python train.py --encoder_arch="efficientnet" --model="image VQ-VAE" --dataset="flat shapes of many kinds, plain or patterned, on busy backdrops" --train_examples=48750 --image_size=48 --crop_scale_min=1 --horizontal_flip=false --translate=0.12 --bottleneck="vq" --downsampling_factor=8 --encoder_norm="batchnorm" --encoder_activation="hardswish" --encoder_channel_attention="se" --encoder_depths=[2, 2, 6, 2] --encoder_kernel_size=5 --encoder_stem="deep" --encoder_expansion=3 --encoder_widths=[24, 32, 48, 80] --loss="mse" --latent_channels=8 --decoder_norm="groupnorm" --decoder_activation="silu" --decoder_weight_standardization=false --decoder_widths=[64, 128, 192, 256] --decoder_blocks_per_level=2 --decoder_block="plain" --decoder_attention=true --decoder_upsampling="nearest_conv" --codebook_size=256 --init="trunc_normal_002" --residual_init="none" --optimizer="muon" --muon_scale="match_rms_adamw" --lr=0.0061 --momentum=0.9 --nesterov=true --orthogonalizer="newton_schulz_5" --adamw_lr_other_params=0.0024 --steps=5300 --batch_size=128 --epochs=13.9 --lr_schedule="cosine_restarts" --final_lr_fraction=0.1 --warmup_steps=260 --weight_decay=0.2 --adamw_weight_decay_other_params=0
Rows from block 6 of the decoder, named by matrix and row number. Each number is 50 + 15 x the weight over its row's rms, rounded and kept within 0 to 99. All counts start at 0. After the name is the row's rms in percent of the matrix's.
# conv: 3x3 conv (decoder.decb.1.1.conv.weight, 128x128x3x3), inputs 27-35, a 3x3 kernel for each
conv.60 115:20 46 54 35 51 59 53 66 84 25 49 59 45 57 62 65 60 35 46 48 67 49 55 63 54 67 56 08 45 66 00 43 63 47 67 61 41 34 31 30 32 27 36 43 42 60 33 46 52 38 99 05 33 99 76 43 20 56 48 31 35 23 13 56 43 53 54 45 59 50 53 64 65 78 76 63 70 62 55 43 43
conv.61 112:61 48 47 66 46 46 59 46 46 46 43 43 53 47 36 29 41 35 46 55 48 56 66 55 46 60 52 16 40 43 10 46 52 47 75 66 34 45 48 32 43 61 43 48 46 65 68 27 76 85 25 41 70 63 66 37 29 75 50 41 44 41 43 46 56 45 42 50 37 47 52 41 72 47 52 58 52 59 54 58 61
conv.62 110:47 49 52 55 66 68 46 51 54 25 47 34 17 46 63 26 20 44 46 53 60 46 50 55 48 49 36 48 33 54 00 07 64 45 98 99 49 39 46 44 48 51 54 58 60 38 53 34 50 46 68 57 27 72 62 37 36 59 35 35 74 80 83 58 43 52 65 53 50 59 54 53 51 46 40 38 48 35 52 53 52
conv.63 107:58 59 67 62 61 72 78 73 81 36 47 61 22 28 62 35 32 60 37 24 18 34 21 22 37 33 43 61 43 41 41 43 42 46 45 47 77 61 47 81 64 50 62 41 23 69 48 34 62 33 13 74 38 16 27 42 52 36 52 54 37 55 51 45 42 57 45 39 50 47 35 44 38 46 29 42 64 58 40 59 40
conv.64 103:52 44 53 54 53 54 61 48 53 96 75 46 66 71 64 33 48 55 49 46 34 54 64 58 53 78 61 49 46 23 47 39 20 51 41 41 56 33 38 46 16 30 53 26 29 53 60 52 48 62 54 58 70 66 11 15 20 51 49 69 65 59 77 43 47 52 40 56 54 33 54 53 74 52 46 68 55 46 51 46 35
conv.65 091:28 38 70 25 41 71 33 34 49 72 51 49 71 62 80 65 59 77 50 37 60 60 44 51 63 44 47 71 59 83 46 09 49 65 47 79 34 45 35 55 63 50 44 57 57 58 33 24 59 19 36 53 42 72 71 52 64 54 39 61 45 32 55 42 40 39 42 43 46 30 52 60 32 28 31 64 49 46 94 73 49
conv.66 093:45 43 50 51 50 46 52 50 54 53 44 51 56 67 70 56 68 72 54 50 68 65 62 70 68 47 53 27 00 63 00 43 99 12 99 95 64 62 72 68 63 48 58 39 32 55 34 36 68 61 72 71 73 73 39 32 50 54 28 43 79 52 48 40 49 70 45 49 65 44 55 62 45 53 46 43 49 42 42 69 53
conv.67 107:47 65 41 48 68 45 50 67 41 57 40 44 87 50 38 96 78 52 42 64 84 48 60 79 48 56 65 81 45 60 65 32 72 83 45 75 65 48 61 61 44 54 75 62 50 30 22 75 61 06 48 55 33 29 26 57 66 37 60 56 46 74 66 54 56 45 53 51 39 54 52 38 44 37 41 40 41 40 41 52 59
conv.68 090:56 42 54 43 37 52 28 13 25 66 61 28 33 39 38 45 50 63 66 29 37 51 28 50 40 30 64 47 66 54 64 87 71 37 43 27 70 67 37 53 63 42 50 57 45 69 68 26 55 32 20 73 47 56 38 39 43 52 62 73 45 55 60 55 48 52 51 46 39 49 58 44 18 37 41 31 47 55 45 46 61
conv.69 102:59 47 44 46 31 39 45 38 43 98 68 44 89 91 50 33 58 64 55 54 54 48 62 60 24 38 47 23 89 45 93 52 00 49 09 64 32 32 44 45 60 35 53 77 52 47 70 64 35 34 00 47 51 00 18 32 55 39 40 46 46 44 59 56 48 51 57 46 52 51 34 42 39 21 18 55 37 38 67 49 48
conv.70 104:51 27 00 44 29 10 41 32 23 40 42 76 55 39 51 64 56 55 52 47 34 50 54 47 42 49 44 75 52 67 72 49 67 50 47 60 32 41 35 40 49 45 67 75 48 17 69 14 09 89 30 13 77 62 34 52 44 08 32 46 27 38 48 42 38 46 42 37 39 48 36 35 49 59 71 40 36 72 47 29 52
conv.71 099:61 68 81 54 52 63 58 62 60 25 29 50 61 58 58 72 52 67 78 52 56 77 54 51 61 34 36 64 50 34 70 60 37 79 66 38 24 41 37 48 62 22 39 52 44 25 78 53 20 88 52 44 62 30 45 68 61 16 34 35 59 62 43 64 46 40 57 44 47 50 40 42 39 49 38 36 50 36 44 55 47
conv.72 127:43 47 39 47 61 47 53 52 40 65 73 37 52 32 50 68 60 59 50 71 19 45 44 55 47 49 91 43 36 40 26 76 50 41 38 27 68 70 21 17 06 94 55 19 54 57 31 82 58 32 88 46 64 33 49 44 50 32 59 55 34 56 51 57 40 50 50 51 56 53 57 52 46 33 34 45 39 42 54 45 51
conv.73 085:11 17 38 29 24 37 47 49 64 26 15 30 46 49 44 36 49 51 34 46 47 46 55 51 49 65 55 64 53 38 68 59 38 46 58 22 33 27 41 25 25 39 28 43 66 47 51 75 48 24 68 41 24 63 29 35 76 52 44 53 56 57 57 66 47 44 69 48 52 56 43 51 49 39 36 43 45 26 26 46 37
conv.74 099:61 55 43 61 68 57 46 47 38 66 58 35 56 49 44 37 45 54 44 70 52 55 54 44 56 50 49 48 35 36 00 29 66 27 74 70 60 80 61 53 42 67 56 57 67 46 40 54 49 48 46 29 44 36 76 31 25 39 48 62 52 64 88 41 44 42 53 65 47 45 56 33 60 52 46 63 62 38 50 43 27
conv.75 101:56 64 67 43 47 55 54 51 57 36 31 44 47 52 58 54 64 62 36 45 49 34 38 35 46 44 26 83 35 29 63 22 23 42 34 27 82 60 62 94 76 78 70 50 61 51 61 74 18 26 54 38 44 49 56 63 64 53 56 54 37 47 54 63 65 38 58 70 42 45 60 34 31 34 30 28 45 46 37 51 48
conv.76 096:52 27 30 47 41 42 35 44 48 60 57 43 45 40 27 22 22 25 46 61 51 52 56 57 47 39 49 71 72 72 65 38 55 99 41 67 24 35 34 31 35 50 35 37 51 57 27 63 38 27 57 64 64 74 77 56 66 51 39 51 67 56 64 78 79 70 71 64 66 68 62 63 75 62 54 46 43 38 22 30 33
conv.77 090:63 66 57 62 72 70 46 53 66 49 60 78 41 43 63 39 48 53 48 74 59 37 74 61 28 56 53 52 37 47 56 56 72 24 54 58 25 28 32 32 33 37 39 35 38 34 57 73 53 65 36 38 57 48 36 61 70 37 35 39 53 43 34 49 51 41 55 56 42 67 57 39 55 53 50 55 61 42 63 65 33
conv.78 092:46 59 61 39 50 57 31 47 51 60 65 55 58 67 55 26 30 36 78 50 45 73 64 52 70 64 40 47 91 52 61 76 53 37 51 45 46 13 37 43 34 49 35 29 58 29 74 52 33 81 82 20 36 44 56 75 56 69 55 28 67 58 30 73 57 63 64 58 66 56 54 61 46 50 43 50 52 47 57 64 54
conv.79 099:58 47 51 43 34 42 42 55 65 60 70 70 35 44 45 52 53 57 38 59 51 44 70 58 50 51 56 24 46 01 61 95 31 32 16 48 77 79 62 61 48 27 57 35 17 61 43 39 30 32 60 57 34 23 56 42 49 70 33 41 86 55 58 57 55 51 58 64 54 50 63 50 34 49 37 68 62 66 68 56 69
conv.80 117:99 86 24 96 49 00 49 22 00 43 56 56 24 51 54 27 41 34 53 54 38 59 67 59 45 53 46 00 01 52 00 71 66 35 45 20 54 49 46 41 41 37 53 59 59 84 49 75 36 32 99 21 19 89 70 47 45 80 57 46 65 37 21 70 65 58 57 52 53 63 54 56 00 04 28 02 15 32 31 45 59
conv.81 099:45 37 42 45 47 48 53 51 51 46 44 14 59 45 42 55 53 32 62 58 30 71 42 43 69 51 63 44 19 16 47 46 45 43 47 56 59 64 46 51 54 91 61 56 54 67 67 59 49 45 27 54 68 00 38 33 33 23 50 39 34 44 51 66 65 51 59 53 45 57 40 36 51 69 66 53 73 86 33 25 47
conv.82 097:61 52 50 75 63 50 79 66 52 43 60 43 30 57 57 21 33 39 52 50 48 57 49 46 59 54 47 00 23 49 19 55 57 49 82 46 70 54 47 69 55 43 60 51 40 67 37 35 46 40 73 47 33 54 16 37 69 33 49 68 38 50 64 61 55 45 55 49 47 54 49 52 45 49 40 59 64 40 58 54 40
conv.83 098:36 42 51 50 61 60 51 60 51 47 62 42 37 72 47 14 37 40 71 57 30 57 56 46 37 41 50 00 75 18 45 91 32 18 41 46 37 39 60 39 35 32 52 44 49 79 85 74 49 53 30 62 57 43 71 70 43 77 68 33 60 65 42 67 69 56 47 45 52 51 42 64 58 71 74 55 39 42 38 28 39
conv.84 094:58 62 54 54 59 52 59 60 54 53 41 62 64 46 50 69 46 28 44 53 65 41 47 51 45 64 46 17 41 70 33 40 62 38 30 41 54 54 70 48 57 67 49 48 54 37 54 51 82 67 81 95 58 51 47 22 31 47 42 46 49 51 58 46 40 54 54 52 50 46 45 44 45 46 66 57 62 75 37 34 47
conv.85 094:47 57 66 40 51 59 49 51 64 49 55 42 66 55 39 70 63 45 23 31 44 41 38 49 44 39 60 84 64 42 58 68 47 43 54 18 64 80 56 32 26 49 40 34 46 80 42 51 65 16 29 52 24 24 74 62 76 44 54 60 40 44 52 68 29 29 66 39 33 67 57 49 67 60 57 46 43 36 63 55 59
conv.86 110:35 30 31 45 39 41 44 47 52 18 22 82 42 56 57 39 41 52 45 41 50 44 63 46 52 67 41 34 60 49 64 58 53 90 58 51 62 40 59 89 73 24 67 69 55 57 58 63 57 64 53 66 45 52 40 66 72 49 47 56 41 37 43 48 50 54 50 42 59 47 33 55 40 55 60 24 33 52 07 12 42
conv.87 127:63 64 61 66 56 54 57 53 58 29 36 56 22 55 66 42 42 47 53 31 67 37 48 50 57 54 11 70 62 81 75 25 51 57 43 32 60 19 52 67 94 28 30 47 45 59 51 33 57 30 52 63 17 69 42 62 64 91 53 46 78 39 08 42 50 53 51 57 61 49 62 63 36 40 54 50 56 55 42 64 57
conv.88 089:32 46 37 56 67 59 33 44 49 56 64 65 47 47 36 70 68 37 46 68 90 36 58 79 21 42 51 45 54 76 57 53 66 21 08 00 48 33 47 48 41 46 58 49 40 73 49 83 50 22 64 45 62 60 54 43 28 62 49 35 48 47 49 39 44 39 48 45 38 51 40 35 64 60 63 66 62 76 52 49 64
conv.89 092:35 54 65 36 52 56 31 35 41 51 36 51 46 28 49 51 42 51 58 46 70 57 40 84 53 50 88 40 29 30 23 35 46 35 48 48 28 48 50 21 44 59 38 64 56 35 37 45 37 54 57 28 49 44 72 69 48 74 83 63 46 54 51 42 42 42 43 40 45 35 43 47 56 35 52 50 33 52 64 37 50
conv.90 098:55 66 73 46 54 55 45 40 28 39 43 54 50 42 31 79 74 46 48 69 75 42 50 60 39 49 50 62 53 32 37 40 25 61 50 32 44 53 61 41 41 49 45 35 45 45 53 56 81 80 72 70 71 77 84 50 37 72 56 54 52 56 73 34 37 47 50 42 43 58 43 40 59 55 52 60 55 36 78 63 33
conv.91 095:44 45 26 33 26 11 40 29 08 24 60 53 49 70 71 43 35 39 61 47 55 66 40 39 84 66 48 66 67 75 32 46 35 55 72 32 49 37 34 61 52 45 63 54 58 39 57 60 48 49 57 51 59 57 35 53 55 39 65 72 17 33 51 50 61 52 47 57 53 49 55 54 44 46 45 34 50 51 38 59 64
conv.92 101:56 46 15 55 50 17 40 32 04 58 44 85 33 34 54 31 35 43 53 59 49 50 41 49 52 33 40 58 56 79 41 46 72 25 38 56 45 36 38 48 45 57 49 52 64 54 19 67 66 34 47 51 58 66 43 35 22 47 33 34 46 55 64 47 47 60 50 59 62 57 72 68 43 42 59 46 43 56 43 37 38
conv.93 109:09 60 97 18 53 72 63 61 66 24 39 70 46 58 82 32 45 59 38 43 43 34 55 61 35 50 50 99 44 68 80 34 91 56 70 98 45 34 40 35 34 51 43 37 61 75 45 30 83 63 25 63 60 35 39 51 75 21 36 81 43 47 90 54 54 55 56 55 60 57 56 68 61 29 11 53 22 17 56 32 39
conv.94 094:54 59 60 54 49 46 67 49 35 38 35 39 57 40 60 53 50 70 41 39 35 31 27 35 25 21 34 47 58 52 36 57 33 37 46 40 33 52 58 40 40 35 44 46 39 44 50 63 57 68 73 55 76 48 57 73 66 36 50 51 50 53 51 41 70 37 41 61 39 37 48 38 49 64 40 38 68 56 37 52 37
conv.95 092:51 40 67 58 39 59 69 57 75 49 68 49 34 67 48 40 54 45 59 50 52 63 59 57 44 50 42 00 36 53 00 43 34 56 44 28 61 65 54 63 75 54 42 56 48 74 60 48 30 55 81 31 28 78 47 48 46 42 37 42 42 17 15 47 47 43 38 43 39 26 37 32 72 59 42 48 59 63 30 48 59
conv.96 083:40 38 57 28 39 50 24 32 38 54 82 63 51 83 80 47 66 63 45 47 22 50 52 29 47 53 36 57 72 23 49 67 41 38 73 73 58 76 73 47 74 64 45 51 39 42 66 36 46 53 54 49 60 57 36 34 36 31 29 47 46 39 55 33 57 53 36 59 45 41 66 49 46 27 28 52 55 47 63 64 59